Weights of a small masked image model.
Model: encoder patch size [8, 8], encoder width 384, decoder layers 2.
Data: trained on streak pictures of flow and ridge fields, 48750 training examples, 117.4 epochs.
Rows from block 2 of the encoder of a small masked image model, named by matrix and row number. Rows with one number belong to one neuron. Each number is 500 + 50 x the weight over its row's rms, rounded and kept within 0 to 999. All counts start at 0. Numbers have three digits each. After the name is the row's rms in percent of the matrix's.
After each neuron's rows are labels from the 100 images, of 14848, where the neuron reaches its highest value: "top examples" is what is common among them. Only what is clearly more common there than usual is listed. The data: streak pictures of flow and ridge fields.
# fc1: MLP up (encoder.blocks.2.mlp.fc1.weight, 1536x384), inputs 231-307
# fc2: MLP down (encoder.blocks.2.mlp.fc2.weight, 384x1536, transposed), outputs 231-307

fc1.112 097:527542501437523498464514535448511567453429603461526513492478480450482546533499541485523589478570547539459457580485468544606483518521471524482459484467482454426517572549534461462529580475497475458494508486531512499533428432596482451
fc2.112 098:494531474500490467503514435500480509513520572472520519532568495490481463553464514487503522494452495466627540396484567402475396484467488472443515398559535496504528520504496448537491478565506477562407468508568494443534504530472469434
top examples: fine streaks

fc1.134 097:525539452514433525489540468505484414520412479580524461498530506531529513575614484564506477477521500392479490502503514570527561527571419585560520533494485472381565534465554578580486519429594419521477455460416577466543499474484460452
fc2.134 112:590459511517563552453360484443555501506580438463540490462513493494430549486462463557535446528516420539475505531465458457507521509440496513544525412485468554549546502538450369509490540484468534541528512504583470474402391543561531536
top examples: parallel; high contrast

fc1.181 099:516578397567454544479475540483430463489395404553478478496495417515499509460562369491568482506595491502549522500515500516468578501548553523522533563622484506425463486499414558445582522596472470495567520344545585486486407443503504477
fc2.181 109:484426536494579482479447599537512632502480465453478483474581468512537456598520468513503615442482539511486511516602543566573536586537509454528501400508562507553497475498524458521516387418519464609516479494461380645498487393549513490
top examples: high contrast

fc1.587 097:510532484534370561516517469542487605476438543470557514505520500548559514467492502499494572480545446450565545452543502459529504446564544571488470460474533434510456476629569486563445472498483430536603438447604524499457597461531417466
fc2.587 096:542487505477566498491497502475532447557546535484572493520500466468438422574453511523572502522503479454461450451492451560478510480523547423424481536583510527442518454403475503500506557473476540520471600622443466541480480526503550505
top examples: turbulent

fc1.133 105:531454542520388486533539490538516527474597450482457440470539430454469560504551475528518510514536447544456475483461496516643453430399573599489537468613451536505429531477602502497587398545492491573439528526485531488459472568514444577
fc2.133 097:426520449459518438468537465610503452586434456509634587545570560516521474496470561530458608513463553433533470517456486409480510541515414415495538536496517496554631518504570373476476531471435491462594483538531573567540514442501496551
top examples: fine streaks; high contrast

fc1.628 098:521525528539492458582504396507561464477452494520539483410427517521514528501562524508458553638610450532457512470468519359481523549522397559484484426471561485639479486535492474503507435544414487562511504519540406554526540444485486465
fc2.628 088:402424541515506544438476437545573562505581562574539520504582395361470457485566438518554536415574606429381410489429498489515452536539462504595579488413491512476532397464497501491563528546553462516459524453514538480445630517434527467
top examples: fine streaks; high contrast

fc1.336 094:503426589430582575424466464549516543604554490565432469383526500517476479532521566570582526435518526458546493476399488552445559473431418453514497506417571488334497545467470493577555467581454450521461438514561523554472491513627555498
fc2.336 099:531552506523540454501444465484602494446473482543507578514527536491456575548481540545462464601498521487468505472423473568497463535472523568457432579407478482560564459483500556477435544509486561513478512434501525527517506501506521519
top examples: turbulent

fc1.85 106:516481465541514540554476574495539473549456548528515410381482457443534474506515485419435532473548546524551456443449517491502523469473501561529488566447579477468492495545507380504578556532579461465409430477472593451554522424514493567
fc2.85 093:495515454422404492556449540540522578520479395470488563545472549450486511478444468553425544484483433561474510476546444441484546530477504496551457525602365447429448599403536543529474530462370476479564535524498484545493406510484545433
top examples: fine streaks; high contrast; turbulent

fc1.360 094:421620414457501483550513565385569502484467546437532413503521467532486435493509541593526463487489521545552545503570499485506521499497539517556537468474524457493588435484516490508440513445544583517577437468482443482509500435616516492
fc2.360 103:438506470409488513441611572568466518475474501530495564476461397495422574563457509484505494537534465486445467482525543512558493534527500506462384531556520454508469467496504515539518532547486510386544517483447534465498549551439518426
top examples: fine streaks; high contrast; parallel

fc1.207 110:483449569556495516494469553574472458489498522485516450534568424538517504501534517519568452418591507452431426500499517427463464592567607421512489466471579556496534502539496462450481471549481461477535454535465483510435490436657521442
fc2.207 112:500525477483499484575530497541476498569507470537513556472470515412491414569506528495482519541506495519537538528443467487500543398492419529477534447624498517493594513442446510533507570373470538472465476482590551548489530407476529571
top examples: turbulent

fc1.66 096:423481494613485577497494502534517504508442446511535515560522462494410449559505450445432520509453436523504513470429556455455473453549539446509469522445537595488581527491452506495592520465535436544516464542476501466483454479466549468
fc2.66 099:499497495427377580533572465506468483601490542447555474433481518468438493342474517548510499503507571539512566485443447478557469530526434455515563491574416447460467531593551504452527482503463519503536523521513425528469483505423491541
top examples: fine streaks; high contrast

fc1.513 100:502482480544525482569544539489503529430508482394475576452514464499508594510512529440444563572473569526481592547440588557423518484455449417420442562477422540544563577457403573567528546496530530450565531488468518480410495582470505446
fc2.513 102:503460535479481547477519568528449485573439511487505443484526491548514445447488465559443488454505498487577484523363399452499532491487425572576477470495600539466525466517527529464424442411488453513449498490469467486532434510540514548
top examples: source

fc1.84 100:559440457520486522471554513423530429498463472473530541561494576503501480497529521627492496557363437531460473458532650470508493486477448511465498505527491449424542582457470521474444443532473553557475506485392555485406409629483510536
fc2.84 100:447439505477565566486557602616365514494479522531536534527515433458508562511527457412479545551517511505589494535567423430455503488389583480496437491518569514555448471563519507447484568474556632552460458513488549452465484507471478489
top examples: parallel; high contrast

fc1.7 101:559465520516432498603481505480515473439542449446525482432474434433616462505506465482516515600511513540513547472551533446583434461539491417546516506569522407513569594503545509568515451536517473586448491412407609485509426528417573580
fc2.7 119:429423524402569523476443509537518504503452499504467561551554507544468595582533456366463567552514525466525480495421456434506561498474488491433483508456450573535505527469521512468507551493519533443508490498401457504486486510446432492
top examples: parallel

fc1.616 100:584486490431527541452485600451541490485478577557512515650452513486534419548575494540503460485558523458538561431522512476406496504468539551516509400525468496493551481568542555499511503588463521486538456547465499527570577447457605463
fc2.616 083:483536588524472414509556554559486497492516503522523471476507517582461545470549353589515518451510471401562504494429478492396495526500389462463505494446532467464566459514496561480598474506483462509511488501448498441444468486466540516
top examples: fine streaks; high contrast; source

fc1.681 102:446521420461481551479579525496488549521510529490570483457476438581531454491469528486587485566413415478462485468563499511561348517553448516542571461545458439567623545453449543545500536529571502497433501452498521470431428497518547480
fc2.681 096:489501567466579526519424470530541497480446494474438564472491475468472433508505475583495526456467511471501432541511524518451625518507501570496450500519497479411508466635483555488529535443456510403558520466486460527452489539471599486
top examples: waves

fc1.519 096:468443473489550428576466494545555550630521521507514547502506562422567542499502505535502517512564422446455504515464527547461482579398609498498468529481544509573531529483501500471526576503484448509506425541540475494483470465419517518
fc2.519 104:553584386496480584465515500421420466444508438459495502470532405625521492465594562427481466504486446547544467436558478472503508453532458528497497510508424491497568515373470493528583461517475473486450508537466513500490524580486549486
top examples: high contrast

fc1.746 096:558577551473575510622495552499535500461567445497528468596589509495541511536546511519504457463455552524500558514517564462538539427488553489546589480448547505549533502515504449452457478446507424476499374526469383535397444458557486485
fc2.746 092:495495479533525513534416530540436505493494501582443466432484549544526498525500535426515438574528489474579461481376436445473558542396466479560482575504473505524483509451419586515390529550441577532517584523412532475566448479413450542
top examples: fine streaks

fc1.577 112:500479579510519535415565433495429437511564485481450488452519474575566535466456532501463585504455460501522563555551430546503585471511525456495511469534428445516422453499460472408588488549490476498600557513490370555594525574583510490
fc2.577 100:549444395570505513615570481477490466534417468499566549483467535594408443522489533501454517500557477526527467490508546474497521476480531491425571501547367472469624505551527518545594547504533555518394444522514483487493475466414469486
top examples: turbulent

fc1.382 093:556457510492430461591543440477414498645496464478488532526608531518474453509417481498482443488616515470511520436480439516546514549538515541516422534551536547534481443542452475504415502407525526587411551563508510516506509450519549566
fc2.382 100:511491545558555464507441543475588488535455539493545530462449503529561504485579505464525480516463480425512567491493587608455604474465443512427580493401421562565461425497458483543508564484561523565499469549437440539517568553544523548
top examples: fine streaks; high contrast

fc1.652 101:502533526425482434538506524512525492469480509569485441442517515489497588504485476389532431438573447619524583524505492466537533566354515421476463589501520549467620447512489486404506541515444482547418552452381443488496508536505582527
fc2.652 109:470578449478532549472438536503541525506471498357478468426482513518586442413531580578481505468533480463514544483465513474448454455500485489473488466510509534520435536573482535538507472445596495551502443438503512530588466509483434386
top examples: waves

fc1.274 095:540456388551482532493469483518494464431503604507536597473487521437483529547574527586598501482512504532475469391567566461475448541384516541530462460452558427476391490498511477421550456425499531481518466538539513510618426463406560420
fc2.274 100:493523554438518467542458449489469453564522474496547452499538527429488488458504553412467542456491497466496474554444470559482579431615523503555527566428474533488538499548527472544502496478556541499545537535487446595474488526547533485
top examples: high contrast

fc1.418 099:518564551613479607455551390426488513563508544535533550512519405567461493472525433488470505505550534492397417468438533558521389501480531500466472539514487462530541571536453455456541457523479425473493506573575479483581483561567500580
fc2.418 096:556456492514476494516540535426501469464471505428482503527517530439427514570411436472468419486525575526604483425479496527457490496560446537583539465557527513456522422543526503553412494519484434474539522487564534458486558445509464507
top examples: high contrast; turbulent

fc1.705 100:444515574468410526573482489500518446544430502570543577506481571523503461532552482491579474481502532485493480479501488481497500508409518462506447434614486484470500506531513529426416572544497488469486542528564564536546437488473373507
fc2.705 083:529537499521597471503546543537435522462489395549431464429520512527538546416504609518465510517551364586606543474492506549491477488521448481570458528498438542443521488465492514522514457489457559445510497458529503487414513488563581576
top examples: fine streaks; high contrast

fc1.208 100:576461526490478556541516532527456527529481473498558530500511445592433508521557536641574499435475509511474458488475564392530503440495496400429493473460586535514455502539481487558525497387541460477488465448582525471527482485461591543
fc2.208 120:479503445479507534430446493558470553510563500586468464506470431440453427434559524520540472501527562571481464492520478409497504479434437548523509459486480491554490380472504442499470538575508494483550562390531467497463525459532542458
top examples: fine streaks; high contrast; whorl

fc1.491 103:501430572502564557443612508460465508486521488508514516519515543404543597506384522446501529533475504425505465553427457524423474461488526511589463446556394480595487560426551470595542554490423517568551432556492549489473593474511502509
fc2.491 092:516490496517373515557499447652484493530509500497497503439454455577427546532521571540530509512521471512544451425489475460475524493552510588476505550416541470558533544505511489456527536504499475523560484504486495553491519526598496504
top examples: pair of whorls; waves

fc1.273 094:573622477429458495596495520546511489586479490529555491592424597489538459482470482511430473503509460552508493470525524498507572641434497463417466527464516432488540480432510540542475514532536518515348479482433481501531621409567587474
fc2.273 094:544501447527485531483472488470504532464446396493455470442533430553466500477536436564449463531532540414545519518483535486467479456460476571489541467542465543530479457458507562425557447483511523490554495530483463563458427536446499553
top examples: whorl

fc1.574 096:492458518539448460618541448567506474412477569397545530565570618570542580535540488493452425502518521412584493498565442474540500485493532500566510522476572485380524420523471476599451521445667539450531481421452506506533516535432467482
fc2.574 111:512495524421461514419538504502471537506599452501509438418561523550475466475504466492514440521532464586417562462455524485475476547415441541507412370448434490501499481392543512481426470528493490525550515423493533520482585490496580452
top examples: parallel; high contrast

fc1.310 094:458562485503498483594494555464443522470486551641432480536493441518431522615507470475496512534549480525541473451504504466615442453412397419539577429508558536385536534517476525491460478457474410501347539483499465455510464520488549617
fc2.310 090:469446400451530496494630498485546524511548538417520450481628543473536495567484557529459499469482539500492561430474555481521430556530544528571443521545555456503418472494454518515445508508554540530604542497510480530445498468492464430
top examples: high contrast; pair of whorls; whorl

fc1.74 104:550510529541519463484501450586579523478429524478509537609541498435519497452511522422465517529510485486494508537423525401494505557545560458543537527514478456466481461474413532523414474547532447532550494569521529526559543497564540492
fc2.74 094:531434557509544510589442505528432393475518520492431499452496555552481500495531490483446505451520541580461504522579417462491502410586473594532430399519467417517546570467545464495483519460417472453528473501482458517522493474438548534
top examples: high contrast; turbulent

fc1.756 101:523506509506468519478582564433429412521424586514501473436509435536437388568445509521578449438494593492501466558455502464452456454486574606544458585458485456518519512476480466516474472541487523587546410436520501465390424483591497456
fc2.756 105:512541530564496511443430526512475551491480528453498512485501472528457460550421528466523477481385495517588454485525424533546595588507479517514323395541538494446415493444504463479447503461431448456560549524459454504425482527456558507
top examples: high contrast

fc1.291 104:490506500642475500490469449411576585439571567413522528500546423430488473516501558494457482488547563407443510434444495502490391419446494510440493530586582600502514516478566420486588436504469568457520493485567575565440503460574502464
fc2.291 108:510536516403505447470459527656528465485409543605453447521549479413500412518534398582376568479473486492592472450493532512461551580541488508562561468536451415438404419493458557453490485531556576480496498553492482522479471453500450525
top examples: pair of whorls

fc1.127 096:540478479476482533587478461501526496490512430477488540529561457417524593466539482563414519480498468543479520363483575498453442509467478442420522567489486483549523567469495502528531479515527573456496500459410506544565466499430463489
fc2.127 110:412590453537477487428547475531474560444484530502514505510399520536594506524493397525552446593540526512469496653456449553561473472579505541438481419481593591489498467538511478482507425506526490540584421461548601480528481429499515488
top examples: high contrast

fc1.488 094:453461504536461504521465491468574451376536494546404505574400651510502431491469590495477514491493508450482573400504531526561426486619574454455535484549467478555495525551460521442521504487490486702514482451574515556548568515488464545
fc2.488 091:533476505537588474456514518488506388515463508577507464451514454483526518477558457533538449597504532458467504482408509548546532529416540542549484437439487535533533504557511529467489573554395408455529517546430471408422474498481454460
top examples: turbulent

fc1.248 112:563579484545375520574552466471551582534606507502471492436580423452490594442474495415501509530474529479475468369440588555568433477481566582453500526485436437513522500424538481544512466530495472550468434506514509568412491473498522539
fc2.248 133:561622473536545473451472489520420515440552556450458475535522457564577424548446464563411434462581489461477583490360517455556510518518449583520478503428425521535504498435563492467518526446531424577517472476457450508444530453500587469
top examples: turbulent

fc1.280 100:487525503441463475445500441360482545583534515515516528550558430500540418439441502519527506451539606559518554457457583512461447553557584517527470597445490488501549451450480469540530477438500472518478450528426547539493533551491569527
fc2.280 087:476476483572494523431508540519514580478481569570482496450421563410453423567475575528467494478599532517478500478482427488449493438498482510538495478577532469526476531562465613505576435511545603476509433548513527516500480542473576536
top examples: turbulent

fc1.264 097:467448520405480413524471551450555478563505509528541525514535526472490420615489545496458520487392525539559599518517441528512591596486552529443454495514441484542500448497574476461441438552476508480497414637492510566529537442522477425
fc2.264 110:555504423482560530467478471573443489492520520567481456481445487410480513442518546508596448554556455470534474475531477517543480478504431478511508460544587500467467492482458463502442528555546449448412612465444574532465485546482616500
top examples: whorl

fc1.719 096:492497530472496491479517480508492630516446491463556534473479484500567525487488485501522446544469579452539510513578528448503420528491590465478524512603459496512509562481524491484515509422563447506565430497506484427529582450459419509
fc2.719 096:444483508536510480559509506564466401488510526451494546523554496512505487468507507470555609412461488480434554453447474564531536537577500526412431581467527470534578510590467502474512422488438454525445550532515515551497467516534511527
top examples: fine streaks; high contrast

fc1.745 098:512454548509530448532488481567495405650424461459486466460442502424524506491485433473525557556534586558640543379520523530517528644442533518446499505475498383517495525461577416544502503491473411458412495491381465541533451481496536471
fc2.745 096:472483607432458479425531583513436471456490438485439524487505560486512485446533549467436528504430519540492517593486546460466455478551466562445469538489472589491532475529499553449402478508495562551565492496539440407554465533451534497
top examples: waves

fc1.748 097:533553514494570461467505506416532460367469534487444542582425564504556508429440513515447549423531457517562509514509559517516533555521565498516538461486555539546453467503576649524565500538510444501497539406518456579513477470489547472
fc2.748 089:430474481499555397508420492504582468486531410521491549492508555397478509552549454544471455582515418533521495543603481543482595533407446447462537473510531604553473488497492389480517488529454633421546498484455491408474467515488488620
top examples: waves

fc1.500 096:471413513500532505477535466423449522588448568566452559523512518524439570474478563473579511583520537606479502425579469505604450617432426504463595557524422551467605448550506485540542525543487482462548500525584495505467636347518522497
fc2.500 096:437547413492482468553513530526591473481499418515524493487486504545571444549516443540515504431391454459491519520469499460527529468515483542466515421476530478525439464412552444581533472453561526482507560468468492394567367464538534502
top examples: fine streaks

fc1.379 107:555543466480564482519565483522514559484530456474525535521521603512561573537504514520451543532486548552508465394498446476538446403546449553568492547496419506433423492494523442525562500502511498534470648484538416414547471536536565522
fc2.379 110:451580474463449410539554539499475507421435410491502494531494495459542489508484528482466538503482539606476549524501441507504509537354505534528629504514449486510458502504503513454492487460426519521544461538590496487539596417485453535
top examples: high contrast

fc1.167 110:509500468479548588492482467490562524539527525527364488528401510489507584463513427526513559522464438440484591424528525497518493560410496471448475554478493497523488505454501419508492440443477486483478487493481546535482511535562563412
fc2.167 099:468554418558535514415480503608478545471591573479545536471546562517509422497479467516496479443462499473569431581517503522563519595577538499405487478416488581512537450619580471478531552517566385505544518507541447524518476435448546469
top examples: pair of whorls; whorl

fc1.653 103:507508492605433511506462512506489480529575518478453440467555509458406488431558422514513518498480516474497475532482520390504531542497460534440486507561608590450547506474456574503575542484496510385518474443614514483511549527464538448
fc2.653 101:594559539458477477558517460447564622513397455550452523540560510487470487566587572578415507451444415506554531425405499535464523535518517479497560484443457465546550404526499463541410458466575495534530527494487541478459485551592524530
top examples: high contrast; waves; turbulent; field: pair of whorls

fc1.281 104:515476466529442497450496415491541460540526545545485408526520541393451455452543448485555549547547468486420464490449491449428479547469546473546532520523526390476494525583455502570539512550578469405439502451531554558508459455488535506
fc2.281 102:558526579503509511468539563437539689422479488464480410581484457464418528532449588576524536470455507583551472503507499494513536552474560548512552500561424575574516382485470462469528476504498516516563521566496436524496574522482389516
top examples: high contrast; pair of whorls; waves

fc1.730 110:606474526569600428417572558625549398514491533430451517490452523520504490475510592478532473457440446459503432548469479465462495578620504476539527514493452489454570558570410554470592477466460463532532502549573421535494430587493436491
fc2.730 102:498663540504412434450407493467578483443520450567515466570539563476536452442508446553471545454491521541655522480504450531499519438586483500501485478597456447508417466604534478481441454488543527448477563463502405512527487524447463482
top examples: turbulent

fc1.154 096:471479550479528518557498494446525538425560590488554534543509494565441607415480500513458465513514483507518599512472413544426452550528502545505537513456534527495581528479448549471572458446561525477386461513590511498443508572474583613
fc2.154 106:492478570498494558517563566458460526578458444596472491456435470511515535534440481423445518403505527510463445465452560515539474480567507464519516521549472460532451464498509549528410512478541468506580577527420506521562469441545444450
top examples: high contrast; waves; whorl

fc1.623 108:416497519529555544586564435556509558466486479459539498557486530537515503569480575460465389493518504418443487536536486411532537394492441534543515504397586414444480569498517523533593465501504465533551551460490548406545508563511471452
fc2.623 111:528632551538493449520381544470528537577510508445614465511615527516482467469457381604465479593438521435449532545486502566403486566497589505518513502499461523429457424528562529467443535451527514508539585468449585458433583501533522440
top examples: waves

fc1.703 100:456560475483458487469478464457449455547490518425527587536530497537477538502508411446490567462540567458496553501474621539565506546371543568473478540557521405372538555492486515403557519547426464410538630544528536497372481452469479443
fc2.703 098:611599521521527465379520519565519504530504517491540482569552556520530462406542585510504540521533460418486435476485481465464503510545495409533474474496475547558601525480499508537442481535489543512561412475384491638558549466580506451
top examples: waves; high contrast

fc1.199 097:460624479532519527580439490554532485449411489442430585440458416479612435525545489444547479448540493463533513489385504493553488529518498441625451436566567438463590483508512484523548453428477440475504480429510597442370513537456507521
fc2.199 103:471435561435652517454594498484465493548484478558521498548548566500532541366439540515503587491451580481568515534530479517509455502494492537521482566518531479521438549469526499430613509478520550534499509502551524571548468462503532545
top examples: turbulent

fc1.349 097:488500495414436490555530600466427424409513544487459552475471504565511572458530462522436502440509412548530489545494622516498536501566473565472601466631461527498523497426502582521461573493443522552427524521457468496560420547474536575
fc2.349 115:410548555550481455457519473426421559538538479538502497439495531471505539525424452469546526633515475468480574447450386497484522466575545501432510519410468557572458485428510494570439526585459416491581527423491556492493451528560469550
top examples: pair of whorls; waves; source

fc1.345 103:474430524524503415567575591501551571558489454474426503482468539588415548498504496586461490511486588469458506499436465590518508475476503541485450603520589471586559498515553467503560494504496480490493493539521570541466536534486413537
fc2.345 097:459535442510502459498492499536516433446513481555501548479551543553477598504530460492591541510456410552544515471437486410527486430528440521523558385506481495589530479465425638339477498418525497470526485526459479467497473531495445407
top examples: waves

fc1.22 108:462540448507499490399475438494498521555540480467471592496536495520361534470543542492536511476575527455486471501459547482537437556416558488438576613564479519472497525486557433473544484473425562438471563552481486548506465586594487523
fc2.22 114:574534528547535549402580510532458497544516537499464471530616561457563432475526499523488524525519472482478518480420551481544485586514598454455470451546571471568583550457531434581459419517466491500562357467501513591430464406506560408
top examples: waves; high contrast

fc1.545 105:485510507469485462520497533462552428621524410614501507499478590507500525511399528549459438525434454482606439575448516456477506524536522405434460449536379435497487450456495543463446521494505518481496474544454484501484573577513535479
fc2.545 113:540563469464449517493533542552509440456569530498572478413503553511511429436535431447549516470590527483518478625420535592452516562590463516450399501444466500529473476571472453519484475547513445521561514526568576524475507432488561504
top examples: source; pair of whorls

fc1.598 095:538487538504547441495475423432460482517494610513552552476502492469567483509586487483519561509609515515455491533620449415585515511560512491604396519415524406488515552561436573553435499505525468590529531499477427450473493482465589496
fc2.598 095:531481515543574582555440495504469546540467411453443489510514558449545530556493536508440401466540415541569524470551569535460591573512469432462503521454570432453513460525464545446454568491521473456568396509532472476594590588544523477
top examples: fine streaks; high contrast

fc1.39 099:463518520522518533396413489548537509438560488543532519471528413502504436429475567513464421464513468413589582611545461487470597540449623478534475460448552540537548425557511425463447507551609470439463486408474568427415535528527514452
fc2.39 104:589549514545524536508620475452534480526525556468459499473579458536449508459440576538487655520506436557505493480484518525647471444525410455485491476457434431499431577478495572506447467464476467450522507606526529564627483454498513503
top examples: whorl

fc1.442 095:505443498524475495500516444536462482379478613529465500477475519494527503471535468521481423446492427383555492545479458480582607462518499442537455566524439459491508530462480507504510567397436450529509551517571510541534476386514512593
fc2.442 094:479414434436462515546500468498517434637394420440470523508481505538455457582535537438446453572519512535451501469499479517446547551509533498488538463431499572595594411525481433551466479506511530521501511529485523430553499530484459518
top examples: fine streaks

fc1.363 093:477434487468506503460443508411519508562470511412531497448513539527578400425508477416458507457541523470471508486501484443507422514447519522545473466539493463474580576477511519525499474523466482538585473451436569474498503482525520311
fc2.363 101:443581579531494596567525531555423448408430565521500514553551490499487558578518545433497489534426519455507431475496458556519523498525499576511508473496485489501457495551457463467487518499572456496523476536530481468483550495431426564
top examples: parallel

fc1.401 105:456557494598442422552480470532443490499522447670539472451524513496488471521511584466416421543549485528511531476586463478502420451546504507517525401479502517575509538500465445533398495535489540471511498498543593479490518458591491414
fc2.401 093:567452423419618498544496504454516432600508482473448451515480486470538536537463403506578437545484438502564464411566498531540470486454504476482516595479423483400515469555523448465570543457463554470488471479545418488582471467491567507
top examples: turbulent

fc1.51 101:539509556573564501555545439469485415448508505455496516487525468588609438526567570421530507455446503408508511526404519532578503512380460511575514603553524564558495490511468451536376450534447388574494515544493461520422460557486445526
fc2.51 087:482500620548487489487469596545561483563483475548452478506475514404515493456534447496515429573433398538498583524506502449541501406560532360529511525558433509570565502556436605417478511480450511476451547532464503534485449426525526462
top examples: high contrast; pair of whorls; source

fc1.750 099:552553453508514462517567413583578543454555484468542503466489544509563521506491545498480466589413517503434554433453459483566475434454502589566487473523447400412504565457588435532458541443566467483462437459558528491543540444564487441
fc2.750 096:509551482516521353492467402434555524550493591505508455549560590382603433535518422513502474487498533529449450510556529539417462572502534455457490504538526588512526387521500465413497399546595530513506558495510489590380600548438424509
top examples: waves; turbulent; pair of whorls

fc1.571 105:556525492493553525574476393571523559472504538470500621492476467469493514578562516494592564564594523473452474419516457544485539465532583569547575495425480395479524546585567551492504529546501590478578484556496551495479544465532539490
fc2.571 119:462568594508549389501520605432516563594505492562516456439432494588527418545419467497388460499487419415511539497519516479499615532618563498459556541437510556506463495567522544432404578552488547554583541471531448461466458502526486539
top examples: waves; pair of whorls

fc1.116 103:524460490473480555441524533520565436481466520469434439490512518498524562476525591508520472458558558661505499449457548510431504490567480587467457498480461430538458502572466482470562522463478552455536516442434470449447514635393378503
fc2.116 109:551412539548525476554449439496464504470456591518637518482480516448511547527612482478586485501464445434473512478560442513423459529548522456436493512552521477514509437518539500510488563498519519506383453479501532354512458428550525523
top examples: high contrast

fc1.359 109:598503450416469440510576478430512415484524428562477599478500546500481480526502527437551475488506589415585506527538458526535484556551561458448448554544425544525496511441473536463511550497431496566445460546456533511479490453507473439
fc2.359 116:502476542523455452511522461512542440520438425481504463501467450458417490494436410554517486482558460550579533562434434523501537500576501439475490501479476442468476478564495543515377465476445431402549603507500476568450431558540543513
top examples: waves

fc1.131 104:593442460483518494608543551356579457499512515492540523525463612479415472508499522470506509416522429487665481563521424506556460519519427408469525497557465418440499567510496589454497564542458413527512563556528521534489467472473417619
fc2.131 122:482510533444433444411589421536500461518532484523463382447466514464503498444525510558484475537558465476476561591448499515436503544598484429505446505474455539586551447543494502567402451509468491524526449516529568546489585460582534528
top examples: source

fc1.11 101:420483463480547507506532532590442566537463521602497528454538560521460532408574526539469552409502504490673534425515489451571507469463442436549469517531552485534551502472460612476478534530543480464478515407497524425486607438481501502
fc2.11 107:443565496580562467446533646507517514509450547487570527510541508491566496558509497501421373463522392532564572512572524493466495620545420446554464411497504557551461496503518496569518547403573469518491543491367392494527501557419512590
top examples: waves; pair of whorls